config.toml
model = "class-conditioned image diffusion model"
dataset = "drawn small creatures on textured ground"
train_examples = 101725
image_size = 32
horizontal_flip = true
conditioning = "class"
arch = "dit"
objective = "v"
cond_dim = 192
targets = ["creature"]
num_classes = 12
cond_dropout = 0.1
norm = "rmsnorm"
hidden_act = "star_relu"
mlp_ratio = 4
head_dim = 32
fused_qkv = false
qk_norm = false
inner_norm = false
patch_size = [4, 4]
layers = 14
width = 256
positions = "sincos"
optimizer = "muon"
muon_scale = "match_rms_adamw"
learning_rate = 0.0068
momentum = 0.85
nesterov = true
orthogonalizer = "polar_express"
adamw_lr_other_params = 0.00093
max_grad_norm = 1.0
max_steps = 7400
batch_size = 128
epochs = 9.3
lr_schedule = "cosine"
final_lr_fraction = 0
warmup_steps = 370
weight_decay = 0.0
adamw_weight_decay_other_params = 0
Rows from block 3 of a small class-conditioned image diffusion model, named by matrix and row number. Rows with one number belong to one neuron. Each number is 500 + 25 x the weight over its row's rms, rounded and kept within 0 to 999. All counts start at 0. Numbers have three digits each.
Before each neuron's rows are labels from the 100 images, of 14976 (inputs lightly noised), where the neuron reaches its highest value: "lies over" is the class under the peak; "strongest on" is what is common among them. Only what is clearly more common there than usual is listed. The data: drawn small creatures on textured ground. In brackets: how many of the 100.
# fc1: MLP up (model.blocks.3.mlp.fc1.weight, 1024x256), inputs 86-171
# fc2: MLP down (model.blocks.3.mlp.fc2.weight, 256x1024, transposed), outputs 86-171

lies over: body (93)
strongest on: blue (71); purple (27)
fc1.767:469512494482510512497476521491494528522510537522487483484544501523471463538520520488499471492499477532495508484502523522495518571463516525515486457499517480518499534520516529456523507480502494520485506475524482462492509498508518499500488489511507508454455513
fc2.767:510504524532506558539505479519479472510517548541515487516492503487531493466497517524518512527486530492514461478516515469514494505544535467468495533484509534475468515497516520459499485511474520526484502511498513466507501516529504494514509505460508483525505458

lies over: body (57); limb or head (26)
strongest on: black (32); yellow (26)
fc1.301:492482445520522437493466524527493500492544515480526507476499511480453501482532517504482440509518548474492499474485481519515499489497465520503494530509481497540533477507526475503492469493495516500475525495507450499506483521509493529522515492490518480519523516
fc2.301:504482490529458506538492557493502531518540537501546506487501556483497486490543450516512503548482509570487507470474479512504521512484499507507470487494537466526498467529477490491528492506487502486522511503488499552529524516519496508522521500455471524469522496

lies over: body (49)
strongest on: green (81)
fc1.619:521511527527504502496474491493513509560486523519515478487529503517504523483512542515517502515527482511486498502480497505558533478507500493481500493509453506575501502470515510498481515473480505525483532436531521484500512454501509488473503510496475535528533513
fc2.619:479485474487472514508520530507469509521479490525466497482481489498491505526501468471477503520469499470512473459533509527487499520486515506516527507546483479534521489549475469518497511513463510470489533488472480525540473514551471524534480478511500462523480506

lies over: body (35)
strongest on: yellow (29); white (25)
fc1.657:503482524540525495496538522511521506476454470486518494441485475512484497502501505504535524493504466445543490508488505514504495514479533507501492484500501481497538525528487505528500547497488495527523487517484471481473506500549502549514464530476454524455528495
fc2.657:496576516502482553502459491455499557534539490526487521492478469488504494508509477440489458506487518525525531479477506519475487507515513507535483474495523486498517525500492503539485501502539523499516464506498513489525517510455496514487580495477467526506552499

lies over: body (93)
strongest on: teal (87)
fc1.725:490471528521514458497477503449533515507491464500495505486550472516456485507491475488490451471509486504521489451558513505488482512511484522497529477517488485534467509499523514501450488519497487491492522461483437503505471507473511510497482484505477481518516453
fc2.725:478504462596532519508501532468491474467448462488529473481511472470458493469486482491504491513504477525504511488465498516491552490492505517494492485445519486496511535543514482472437490513489536486513526517500519513485498550461489487478519534485486515497487517

lies over: body (45)
strongest on: green (28)
fc1.380:482506503510511490475470499518485469526483517464486526478521497557522489486443490461490486483591536508541554530531533519499438490515475472525535520496473535506496535496474476490492508497528506531508511469493481506460483489494489501543488455509398466518484524
fc2.380:514520555509482551483498573539482480509501509482467497508514500506470507535496517468476503494500526479494405482530469519512489530526509539498510514531490509496497467486519556501485493536501540511501485526499489517493469480505512521531454456468529485494490509

lies over: body (49)
strongest on: red (35)
fc1.495:525459484498475454517506517461519521478502472456504521472538490496448504542538480511493489522479522495470486536504465473498473473384437496482508503484497504511580576492466512492521481508513503526502498521495532517525500502527550512459492506473475514471525495
fc2.495:458476524527533494496490499485473447502511470522530498488491521464467494494507480533478486496525470478561525486477508502499506508484495483469481522472512509495579540525478519474523532489536516517519487496505509483513501477481516502521509516569489478490543469

lies over: limb or head (54)
strongest on: black (54); turtle (38)
fc1.140:531490489537494497434541487541455461507507508541500513526510512533505486478505475486484438527514460517483478481497518497510478513486536487476509495502474521495487457514504473477515459503522531549480491505479494527496531473549550503488486516466499450517497532
fc2.140:485512455490501513464526453483487509513465489458479535508519508537507491491493525523565479491510501433537493458471499478516464484499484515510489532498453509477498443508524493509488483474518473503506509501494520477568491494506495499509504518490492531501440479

lies over: body (55)
strongest on: teal (41)
fc1.337:491494478471547464480503511561526471515518529492478469547521486476481541484473523529481517465525432532471503490482515517468502473520489485507518503453526475495503508495518507492465524516510466507488515489538472492481500482487498550452512528503510485492459493
fc2.337:491500481493510518495542504484496497494502580440490491525489500501526470539485484503492496464525508517479462521503498473483537530489529502472479532511512529533487522531533475505484502472492529509495489540503465504507490494536506456493540461511508519522486499

lies over: body (31)
strongest on: blue (28)
fc1.37:500519523502461487480505505514525459514528509502541469513473502473488533500514494484475455534477461492502507528480508480531515507494552521495506507500474543490496502524511520503460513510505493513481504525457496523542519485489444490493496515448485494498524504
fc2.37:492496496432509517486523523512493500517539502504549519483455503485485474502513520496506502545548499507482497491533493533490524500500492460530478502570532489483450512481524500494506493488519512479514508520484544488495498482525560514469499501519502505445503480

lies over: body (44)
strongest on: yellow (36); blue (25)
fc1.640:505548536507512544499498505518509500534535518493482524395518480452507509508492481513495502494488483504530540446543465479480514477507508478522496500506474527546526506522538476461468498486512498520490470512473496534523499509530504476487491503532499500491498506
fc2.640:517480432517487466495470510467461486478496526491558469398494469509531492524500480498497510493486509478504461500529519520490524502489494532488482537490493504510519501473482508509500482494506509468524520522505480494521493491507461472461520460499509528517465474

lies over: body (81)
strongest on: blue (82)
fc1.477:494525492460503464489475515530508486504492505523474470480449507479499496482467494475488488496529490537486523497504536477498508465510524479504509510541494478528548516505528501547487456491446490485520522505507491517493528465514496537492526467522468501528514514
fc2.477:465488491477478466475493487564474478530458556527499522491519502480496506478477507516511489506491472490493506496479463487550501513485493515512489517477510525510459507517539466525528538495490520488456528491498490507449483479503437471455509480513525505544517524

lies over: body (94)
strongest on: red (98)
fc1.256:542532506537505488517485496451484502531568497522517481503515521525532530493508489461494444528486521470490527507472516507498467513468489545521495516499521481475532513487459488449545527438511502425466498474528516475507496508504520526515502479557485504487499500
fc2.256:459465474510495508460475509513488462489507495479487508556515501481533489491516508470463470484498558479543474520478477434470520475522531510467503447488493506516536494489462477484518532498501496522475491503517511498512505530486499524473543535490496510504533490

lies over: body (67)
strongest on: white (67)
fc1.548:510499504503495502473487534515486505506522484470485522519515468465515494523524497533487436457496558483479565505516486490474509509479516533498530482476501512529488513513521454497504498493507503510561482511536535506540504524495473518512496508518528523539450506
fc2.548:516468512478488464494493486515502541514494477477518474471542461489480499513503490493481503539533542510512454475476509505487524515529492493530470502511536479516528550514511524524513499469530501473550495507528519532502515497462473486476466499546484490491491541

lies over: limb or head (27)
strongest on: blue (32); black (30)
fc1.743:497511500492508502521500505476481503499481498497488482474489544507524490497503516467480482434499525531450475461468543512511488483513529463503493550504524489472514516486498526465509493486427516578509511477443515487520512503526488458502518472524496523478539516
fc2.743:449518494468504489532488494508484512477519505500486518471488539449479513515487530507550474476493474440505504448496499554514464455485475522510512504487532483496532499535508527489522511490531513434468503495503511524459500482445453550456507499464505488518464510

lies over: limb or head (37)
strongest on: black (59)
fc1.83:492495492523531504483486518487502476518541533472506478511523457496496437492503466467438536522508470465504480459516447503517490530484463462476481516517505476499511505489506467493478517507506465442468505484496524498546528495507502518511495495466502509482517503
fc2.83:549519488455545533479483492479522516485498454535499456491505472520539486513476530532544451548451483491474510478496515473451527522489492494552467487515507482467500500543492480516488511482531525514530541507486501520493488521517499506481495484513517470503488481

lies over: body (62)
strongest on: blue (58)
fc1.14:529485471463516497494517492478507523505452487471492486518468526475461466475546545517514512440528512496466502518501514505498457507537470475479450560508516499504523517532523498517522485494501472506530481515428500526474508514512491491494452489508517484501477479
fc2.14:491500496507466489516500480475494494536467477481489508490482456462493499511511483538508500452533533488495503529499519534537524466475523471523525516508487509485523512447513502496496547499489554511506476481464515529480492492493458534494506509469497478540507491

lies over: body (55)
strongest on: green (31)
fc1.565:530484523496507544546539470485507453503548495477480499556512476476495505478529498529481512540536525517484493477509463505499503479514486438437493524490486538502495483485473470467535490527473505524476472526493435525463564515508522481550479538451526502494479528
fc2.565:494525554509495474546492559457499513530581460500546493519508492490445492497538487517529545466512547536508491443506509474472489519511480553479496497493478472505524528541454497536540491512498519494472490538536489532509517526508478492487509506471513497518468512

lies over: body (84)
strongest on: plain (45); yellow (40)
fc1.497:526471461467522471488484507508496469474485489513491494512510499508508505487499507510503480489460553499480483468503521505482551501466523524499539502503517534430522529518496516484509522532510482496526499470513478513507504468483478519490514562513515488525511553
fc2.497:429479493502470503458508524495489449512522491466554505553510491485458517507493539491452486494510528489524503508527478459533495485524501515488488477534540488534468508476513496438544556524498478508517505526534532489486477507492493487466509430487513471459489461

lies over: limb or head (40)
strongest on: black (70); snail (33)
fc1.697:525488510480484499482480531457513520474484494548482462498478463474515467512488480507451487449465525502483518493494489493504489508515526495520543514490467520483508510503481489497480459508472476520478482471526510502474492476486489498483511517507517537530473514
fc2.697:517537485457464487463501528524498510484504517484523478494482462512526511487474505498528478507517507570532512515568531504468445485510498515556467516546513496495548570523485496518483478498486572477449480528500500498529506502432521495454483492488525508503500532

lies over: body (63)
strongest on: yellow (49)
fc1.660:477493519571520480459491478511503465478500485525517506465505561520556497488472483507515473484548475489525471518475456520517483489541504479482511464452552471533493515488501499492505495487507522501529497479516500509500504458490523518505510452483518483497490443
fc2.660:485482480555520490513476514484462471515505507517487493446457536504483512556497491532455495545469519499489519538501514521499537499481517509492525518560472516491518475486529475478489510505517469499484510510530508516489516480498579522497485531510463504457493498

lies over: limb or head (36)
strongest on: black (34)
fc1.276:504478519518514485446508502499478502511535507518499491497493516536488468499513440443455461501523415484498480513515516515511477524515501504482500514510456499508508542500498531515504518505524496510482462511485486530494552468527505505463501501460444504479523494
fc2.276:494521500477546557501525485494493518513555500547506518505481540507472486504506570515534481570497490526473513471462515476485480510508493474531486505548497515507459501540484515493482508476494487480489475499471483447501511490496517505488475522510494492414515502

lies over: body (54)
strongest on: red (62); orange (25)
fc1.169:491526518510537507486538518455475558480460513493502479532484473525514534503528536486534529519482478497508507445507464474482459514492517515467471486459484531450476519491518523530490467507477462421542536485500518475540466535500492506531505476514556486536490479
fc2.169:499467514500515493483488420505452496505480412466522509528432496495467516494498505506480507528479483486510506550458516564488499526503499496524461535489516503484435505503454509519522496499509513504504517490482486482545482537486474476487548535523472504479498485

lies over: limb or head (31)
strongest on: black (59); turtle (32)
fc1.189:511543512499497471504539529493466453499512509496492476510503501486514529521460528507498423536501477485451498412548502514512477523459525519475524498477469525478501516468482491512498504458495514506484461495514467478500534478488506474492507477488497493487536471
fc2.189:501475475511506547511486539499476500508489504513476537486464518479466501480498543556527496478547530490514502457524495474474527485509503522511482546542496465479490474544527512504487534460499481475526509475518495495485525471478460531479523488496508473490456480

lies over: body (95)
strongest on: blue (87)
fc1.685:494556519495487520513504527520464513454522515483491508506523528472521474516487490483509506518523532469508474491513516471494517502511511527492514536457495469522498458484523487554499493519518550470519524485540481491529510539524534495483484510476522483463526529
fc2.685:480530481500531455525504472466469522472513500511507454502587531476443570486492486571473464508493526522504549505497513515509533510513504503484523496475564506503465518533498482481537501510485540505517485486488497489463505509515491541507477504469504469511506497

lies over: limb or head (59); body (30)
strongest on: black (42); blue (28)
fc1.531:513505499511524468454517509483509505530473523517496483466474452500507470498487488457476503503498460490521497497499515514502482503516479484472498553506499514502462515547459458493486526554520543500512536462498507569479545481487501483528535513485512492472466508
fc2.531:489508432503548520499496500474506552550490528484530451515486541527494470495502531499509518497504508514485510494477505529538513472496453497522496511551520529506519513482499502527489478512511498467479539530491511515547480477459498497509514497518526466513479503

lies over: body (93)
strongest on: yellow (76)
fc1.281:494472498535483474521534528524544522480449501524506491467531455478492497521529543485550511469469473520447466518504513492535529521493493503500484504464512491504521512508485522519509541471507462474528508450509506523493448482490473507502492483536575541477495504
fc2.281:471495461509544536497501476476525471504502519501497526489423472492525492540490523435462472492477527493488522521493532588485503522509515481511518486505491512523508506478466495510467511522511530496522511506516475494494501479503489513494490519490501494477477516

lies over: body (39)
strongest on: blue (99)
fc1.649:499464474538527484477495532497477564493495493478472463516457475471503473511500491497483479482498445504483483496499487559486479500510526547511495490513470448464496513507496475533488487508533478485525501491527436468532537517486508495502531510492497514481438489
fc2.649:516545504489486454513503508456475490507531494536567436516503490509475459485479504511499487483492492484497496501500504509528458483509507473495507520447469478507496510517518508454468494465524461486541546472492465476455499487477519504479494504517464504512470482

lies over: body (38)
strongest on: yellow (38); blue (28)
fc1.402:497508546516532488529468511479509538493496493512493529398519510473496511495531504489500514543455494491475460459530477499521500493497496472515489492511489480495527489497483531471530527515496500426506510523515480517530503505487479466472444494500540487542483574
fc2.402:549471476507499477475524531518496510498498410501522522409449541498517472466447479498485506507492513495515570468481490530511486493497487490521491509492491522497497489507496514451512504511471508463499532509502472457518480522484522527451483523509455483497448493

lies over: body (33)
strongest on: green (32)
fc1.19:449474467544476536517484517497483508491496527534501503489533470512511496517553511536498502490493490482534492489514540515458470505452495517524558509452463514519525511478489512543555469489504491495485506466485491472498534535492494537476483522479576494546532513
fc2.19:527463530508504507507488506479483489490545534508517523462475506521446520530523500515495512527493492486434514479462505558508529466525464508486471503499490496477513503522435508520540469528512488483477527531493496504506481541502524502499468507497500475475499463

lies over: body (63)
strongest on: yellow (53); plain (41); butterfly (33)
fc1.391:509529451525491516497439516493539499529488510521493470462496563466475470458479518517448524510537479507529500481471468521512491457524510496502473490492480515539510534544498521481493506509527492529487529469468509510494472525509523540495483495507460477487532471
fc2.391:503530480505482495512487462503528446474447488539511516497467538532488494523491493546486517518524528468476505514490517504582480489461490487504537440496472517492531476465494498497483543508492498507549517541483514558542488539491487492515498465523502490531536504

lies over: limb or head (47)
strongest on: black (58); blue (25)
fc1.146:546477479462531477506481493498480501473526531469546454449491528501495467479521503469499469473482485491519518519516492471474477519496499465485501541496470493508510485526427472534482498514455502507530484515473457497506508502529525520543471445521513464545490513
fc2.146:495456522494516548527493524548509514544517519512496452465478495540502533510503507574557503520473453526453509488547474573478523498510490489461505480446472515500496475507517488509506522516455503499441501496517516481438495484468440478507498532479489549498496482

lies over: body (97)
strongest on: red (90)
fc1.27:486483500547510463526503499536513498517554495500459552499496512478494505479481499523521527474515574488495526513525518498498477518475499540511522530449477494500510475480512509499451497480562474493489492502514561483485506516499526528516511468504468503516522507
fc2.27:513514557491531453424469488462497552536489499514504494470496528546506546476502441442465485489485454485500503490518517491461451507503482471511466513456491495500471507492483462463477512460507535499549480511485515499452482486519431494510526492518474519527510480

lies over: body (75)
strongest on: green (70)
fc1.274:427488453503493477488492519477518472522504536441531529466542495508467502514486494494503453531486514496485562496498455513545504528526493469473478519469514519560499465511522496495509482505504512514536523507535474512480488509470503515496538521519512520504495501
fc2.274:544496474508467510496460520508508499504493528494489480521554499557538504474483468486506536479490531488509477523474503525503485486487523527468519466510509512474517520452460473466494486504497483486565512494517459492545435491471514512509533479483497514522476533

lies over: limb or head (55)
strongest on: black (46); turtle (32)
fc1.489:475493438487490478454532492459513481456472521524454476487509497505517471497485447522504504479517490525501475522521499507508524533473512478543521502487478476537504490489489529538504501500472488498502525517483493515493471427464487496504508513501494474483537475
fc2.489:566540477489485524487492481483475539492524514489513505513503505531542476504446489484486472471574460491492517496501520504566516498539499492513504514566519528472520563535568487509463515516494483497512504491498503541491483488486490521463505514492508500503497516

lies over: limb or head (46)
strongest on: black (53)
fc1.595:495505501477503506445464495449481457472526470498531470482483534511514523466513484444525513503474485462516485512478490503482465485503553478506499530531494517532514485508511479536501527510522468482501485482470483505523511483515521529496500479462516480516482488
fc2.595:469494547554508487553493496496553525501539528525518511512473515474519493505514502500499472564548497505447513458489486515498526494529488516509467477517473517493479475503527529535505470524496477517486466513453508461499488517534464427493514520509517501506511531

lies over: body (99)
strongest on: blue (63); purple (37)
fc1.535:502513509526479510528442493478487547520485494505534550521497514472498542525495500442491510473441477551532489455525461536549469458515473482468523478500489450499497484474513512500495523516494503512468507501489479493549487512520492526483471493505560501498548473
fc2.535:485444477512518478504501483530544488498493453482531500514447539525416475499519448488504528540497506508513525500523491454504526510504483519516483497500522497485488497521517460472500500486480461524478528495514494488450519499499506485491479534495498487488518468

lies over: limb or head (32)
strongest on: black (26); blue (26); turtle (25)
fc1.721:502530535494514477495512502491477463522498512501495502494478484536515516504505473477495512485497477488482501532503547469506493535511493505528468490533459524502456443477480482529492492548483506496496511486466473500472514495493474462500510503483529475525491486
fc2.721:506506516548488535539506503476504481497464471508511456484478507481510480512482489476549538527507487493531515472465526529501472446508504519502482491503514519479498453549488529492502543543526503490502525506519508524511536503459488480531486518475473520515475499

lies over: limb or head (75)
strongest on: yellow (60); large (58); orange (31); creature: snail (25)
fc1.193:479502502482492507462557481547545458494508506497487474504455489446507485508522485492480530517466524531486523514458478506472492521495512443497469488483502502483534508480503489439465489502471511519490492484528478524481532453519426488429526485495513487503517501
fc2.193:522501530497515486492517497478477460535534486500553453458507537496484523504509502526441530478538510501464481499486485453477516498477475516473514505466506503507495534524481506480531490512498517494515532486513496534476525469488499493481477545513482492478525492

lies over: body (53); limb or head (32)
strongest on: black (55)
fc1.110:505488531520505557530454492493479470508544498471491480466538518514503518512515497454530536566501498480537537498475465482494496513504476479524520542534532491509473474509472516496510523492509528507488493490501502519481487519546510482412489484517500448521538482
fc2.110:494494507516456479545542471514519535528504491550499470524534467526529503546513496460463513490463483468511500515514491492532501507514491522531522518568499508476485501533505474530527489522522522515564544461493494505492473486458500495494478503534516489539531524

lies over: limb or head (35); body (29)
strongest on: black (49)
fc1.756:445494456469514487498481547501462512506560481474504480503488487500517499486508514533474503515511467524500526487460528544482534540516476479469504527516486491516500512515542482465526535516458459473535501543505498475536477464502443514466538521474489546515534492
fc2.756:487472528493526507494494556500479515541532497496523488493461493532502468501477519519493492581502477512508505466516488499492494537459519482558496534543532483485514550516507513524519468508504506529518525481514512515464509477500510467450523489483500529498479515

lies over: limb or head (47)
strongest on: black (80); turtle (28)
fc1.455:488505465539505507479512512465479464513491498482509515480477503533485492476487486520463496521516480518525500476472507545485495475501496520538502502478514494464504569515488489515480485482505482495494497472514449486465477496547494535507500543499526525490473501
fc2.455:490476489506462487487517484472531494473532501538499467472467528482503503462507507522523490571494480476474471488507495504548516505497512497519484507571540498489514517510479464515507519480521524488496510504519519474572492523500498484477506456497451499505526506

lies over: limb or head (48)
strongest on: black (70); turtle (25)
fc1.327:500492496509464491499493482474503478524538514490547518449506485513502501466520527459491516511522492542541495487487486506551522538488546519524491500447494534489544531488473505505471540493467473487534484490498446538469512458506480526481551476493500534516533514
fc2.327:481475491485521530500484553488511506473481521514465538466474491491526490528519505496545511477536512514511506464500463526495473524526513535500459506513538517491487502528506538538487481491534488531524527493474526477522512486480529461495528506502509504475512500

lies over: body (87)
strongest on: pink (81)
fc1.682:471504511453481518469480518490493512492470485585525527495514532493496485529515480485502508488476464509499523511483512514536522468516509558529513521555523530517465485500560526492502517484535555502528496499512493446508515497520507457545505498510500489552492503
fc2.682:481532501507434503520515496510517544499504500496447538498469469481489480489563494499518515565521493497500511494526516504487507478475499492559519492499506471476507549529527501478537492498551492530502514477489486534500471479522504492499504499532494515493535495

lies over: body (44)
strongest on: yellow (29)
fc1.117:503506516471511497460481491452494520483504505511510528512508520520478528496553474537526493579499494474464519573501486491488497487528477475505462497495460535504484534501513469488507494497500508490483543526483473526432541482490527452458497476467464556505530441
fc2.117:468524468508504493521514537526485493521502523512484513521498481544537503498488500559454515504503478513531448570519508484478525496481494513489500473551462494476480489484496528530514518502472514526480500501478492469498522512508507486474542597495520514548517503

lies over: body (33)
strongest on: teal (25)
fc1.114:475494517485510509492504477516491463465486499515516447494505489508460502527474534478518434560464429513474490514470478488517484519533495485504512522473527456465464503515468469500495475494510563484510492482500509514496511532535498499527494514507497522536472555
fc2.114:471493537464524487543548516497523549509528517532506463470499496533521518485529500511489477516512531505499477536546521489532510505512506517509474509539537516510512539514452433514494511475516528505479519510507472487496479519475549505492490485530490474529516508

lies over: limb or head (28)
strongest on: black (61)
fc1.509:470550494541520485453474515496505475461494482521507526496522381508504488475534479476474525500472465513531514509481486488487523544502437522512524495501501515492478530491502492511486496485541455461486522473554473499484497503472501509501512466500525498529545520
fc2.509:505490496465515508487549499502546512458498482576476465482508502504511501519518529465534475542512537433500516509465496514561498532501550498524470481534589505497473523538489482525483500493513554486508508502494509470516483499507490506495494524496497479514562499